{
  "model": "contrastive image-text model",
  "dataset": "views of escape-time and Newton fractals",
  "crop_scale_min": 1,
  "encoder_expansion": 3,
  "text_encoder_layers": 6,
  "text_encoder_activation": "squared_relu",
  "text_encoder_head_dim": 64,
  "beta1": 0.9
}
Rows from block 2 of the text encoder, named by matrix and row number. Rows with one number belong to one neuron. Each number is 128 + 32 x the weight over its row's rms, rounded and kept within 0 to 255. All counts start at 0. After the name is the row's rms in percent of the matrix's.
# fc1: MLP up (text_encoder.blocks.2.mlp.fc1.weight, 960x320), inputs 108-161
# fc2: MLP down (text_encoder.blocks.2.mlp.fc2.weight, 320x960, transposed), outputs 108-161
fc1.31 067 [ 73 101 116 130 106 115 136  89 183  60 134  84 143 137  94 124  76  89 145  68 119 134 123 125 147 129 159 164 122 143 141 105 113 159  23  89 185  23 116 173 113 126 156 175 158 106  85 175 119  85 124 168 150 115]
fc2.31 063 [100 148 142 115 129 140 118 111 107 147  79 107 143 151 124 181 126  69  82 127  72 135 115 165 106 118 151 133  99 209 151  94 152  35 104 140 154 108 161 133 141 190 142 158 190 122 121 142 164 148  99 140 113 115]
fc1.32 081 [127 103 101 140 126 122 170 102 143 143 103 106  94  93 155 171  98  95 137 131 141 235  62 150  90 147 148 162  96 175 207 156 166 134 120 115 108 116 113  96 150 178 167 106 110 120  78 130 202  98 108  90 106 111]
fc2.32 080 [128 149 160  97 124 112 152 116 121 182  99 123 160 143 118 169 150  75 112 156  65 127  89 157  98 124 143 146 121 207 126  89 129  72 109 141 172 103 184 115 138 173 130 148 174 118 130 135 144 117  99 114 127 120]
fc1.33 096 [124 100 155 110 137 209 188 135 179 137  96 145 201  93 115 123 129 141 110 133 131 196  97 168 137 117  91 159 170 145 132 122 146 127 114 164 129 112 133 131 140 214 164  98 100 156 102 142 156 133 116 144 136 124]
fc2.33 067 [109 128 134 106 122 153 116 103 134 152 120 136 148 125 133 162 161  63  72 144  89 137  96 150  88 111 132 107 136 194 129  89 157  55 119 143 175  99 190 113 151 172 132 183 169 123 102 156 143 148 133 100 110 118]
fc1.34 073 [208 124  85 129 139 124 137 149  78 127 152 135 141  76 109 110 123 104 185 106  82 159 135 182 103  77 107  97  85 127 164 150 133  80  93  86  96 121 149 123 171 198 153 175 147 153  89 142 100 121 219 108  31  79]
fc2.34 045 [106 139 121 110 129 128 127  87 139 164 113 121 171 141  89 166 122  65 125 151 110 127 102 168  77 105 144 174 122 186 123  92 140  57 101 147 130  97 142  89 111 198 149 180 181 125 113 145 205 174 145 116 145 112]
fc1.35 079 [211 200 111  84 133 218 157 131 110 167 148 121 108 110 103 124 102 140 141 133 166 154 100 107 121 153 157 213 159  62 111 119 128 127 156 125 167 136 154  84 187 125 141 157 128  72 179 103 162 147 109 134 129 190]
fc2.35 027 [147 160  80 127 117 135  98 122 109 202 137 103 112 103 126 143  90  68 112 167 104 175 146 138 147 131 165 176 150 140 140 110 152  72  84 145 135  77 129 181 147 105 176 154 134 100 120 115 162 130 102 147 134 167]
fc1.36 078 [ 73 141 143 111 128 100  86 116  90  88 151 147  93 146 163 139 155  54 107 131 160 112 149 159 153 165 131 122 193 102 118 116 142 120 100 119 109  40 114  93 117 141 115 172 143 153 119 133 153 144 113 152 168 155]
fc2.36 045 [131 136 147 128 115 146 167  95 109 183 127 104 156 145 130 185 103  87  88 138  85 133  61 145  74  97 131 142 110 151 157  94 114  36  88 170 174 117 169 116 148 190 159 118 190 106 124 138 141 143 107 120 104 122]
fc1.37 071 [147 121 130  96 150 143 128 123 171 104 102  72 132  96  83 104  84 172 131 124 129 180  94 106 136 111 144 145 123 139 163  85 179 121  53  97 114  88 142 121 135 139 118 121 106 148 132 150  77 148 104 110 129  87]
fc2.37 080 [117 164 141 109 122 148 118 117 113 168 102 107 154 156 130 159 142  86  94 135  96 128  70 161  93 128 139 146 120 195 150  90 155  24 123 140 157 101 190 113 135 201 157 156 183 123 113 154 161 142 104 128 116 126]
fc1.38 074 [ 50  76  91 129 121 108 148 124  68  71  73 129 173 142 133 150 153 103 145 108  54 153 108 152 126 194 193 104 108  65 133 119 115 156 134  93 173  99 152 119  79 110 126  69 134 151 110 145 150 139 105 118  64 127]
fc2.38 039 [116 143 159 116 133 152 146  71 116 193 128 125 172 136 116 152 143  71 132 113  72 120 102 144 101 107 120 170 140 203 136 112 151  38 110 174 148 114 141 133 142 193 132 164 159 114 125 129 152 161 117 133 107 130]
fc1.39 226 [119 145 170 117 106 180 137 119 128 166 192 187 115 137 109 163 161 119 156 138 186 160 172 176 139 147  98 107  87 105 102  99 117 114 132 135 134 150 123 113  69 101 190 128 127  91 131 154 110 143  91 110 109  70]
fc2.39 280 [ 96 125 141 110 113 134  91 147 114 151 162 132  84 103 142 108  95 179 147 133 187  67 194  99 162 178 153 115 124  74 102 129 128 140 133 114  71 135 113 171  82  85 121 146 126  69 147 159 114 133 130  89 136  84]
fc1.40 108 [112 153 170 106 134 155 116 158  95 150 140 184 104 186 107 157  97 150 148 130 148 145 133 185 115 146 130 147  83  79 161 110  73 130 143 155 134 137 162 138  95 110 240 171 125  66 138 139 146 140 130 141  95 116]
fc2.40 052 [109 117 132 109 124 109  95 159  94 143 121 149  71 128 138 136 120 152 131 117 164 101 206 116 151 173 121 110 121  83  86 121 115 150 134 105  91 129 115 158  67 107 130 137 111  54 173 130 129 134 131  69 125  69]
fc1.41 067 [125  81 121 154 157 141 147 159 106  49 128 155  95 176 142 132 135 163 180 109 147  75 131 167 136 165 160 133 130 111 118 169 150  87 113 150 166 132 158 111  59 189 110 127 116 115 165 150 160 142 156 153 131 112]
fc2.41 095 [106 144 138 123 104 152 122 111 125 189 100 107 161 137 121 159 140  69  97 134  81 132  71 164  86 105 139 146 133 220 145  87 148  51 115 159 175 120 198 121 137 182 157 158 173 131  98 149 169 144 109 125 118 120]
fc1.42 138 [117 178 111  84 163  76 139 163 160 163 132 138 132 205  86 109 124 129 118 125 140  86  99 121 127 194 152 160 131  94 118  99  89 119 181 128 115 105 148 144 170 131 150 110 141 130 146 122 134 133 102 105 121 135]
fc2.42 131 [147 158 162 108 169 183 131 119 185 167 165 121  60 112 148 170  61 110 177 167 142 162 158 124 173 123 140 177 111 150 116 191 101 199 104 126  83 161  68 143 148 133 153  67 100 148 141  73 129 112 179 173 160 187]
fc1.43 071 [161 114 116  84  76 155  73 131 110 161 102 145 197 108 169 102  84  99 142 139 129 165 151 137  93 142 131 140 168 141  72 135 120 128 100 157 123 109 145  96 164  73 124 125 174 124 130 102 149 106 147 153 121 131]
fc2.43 057 [131 131 143 138 101 146 154  81 106 150 103  96 148 130 110 151 142  85 124 130  98 142  62 155 104 130 155 165 121 197 138  93 154  30 115 144 141 120 164 134 162 159 129 149 173 129  76 121 138 133  91 137 136 138]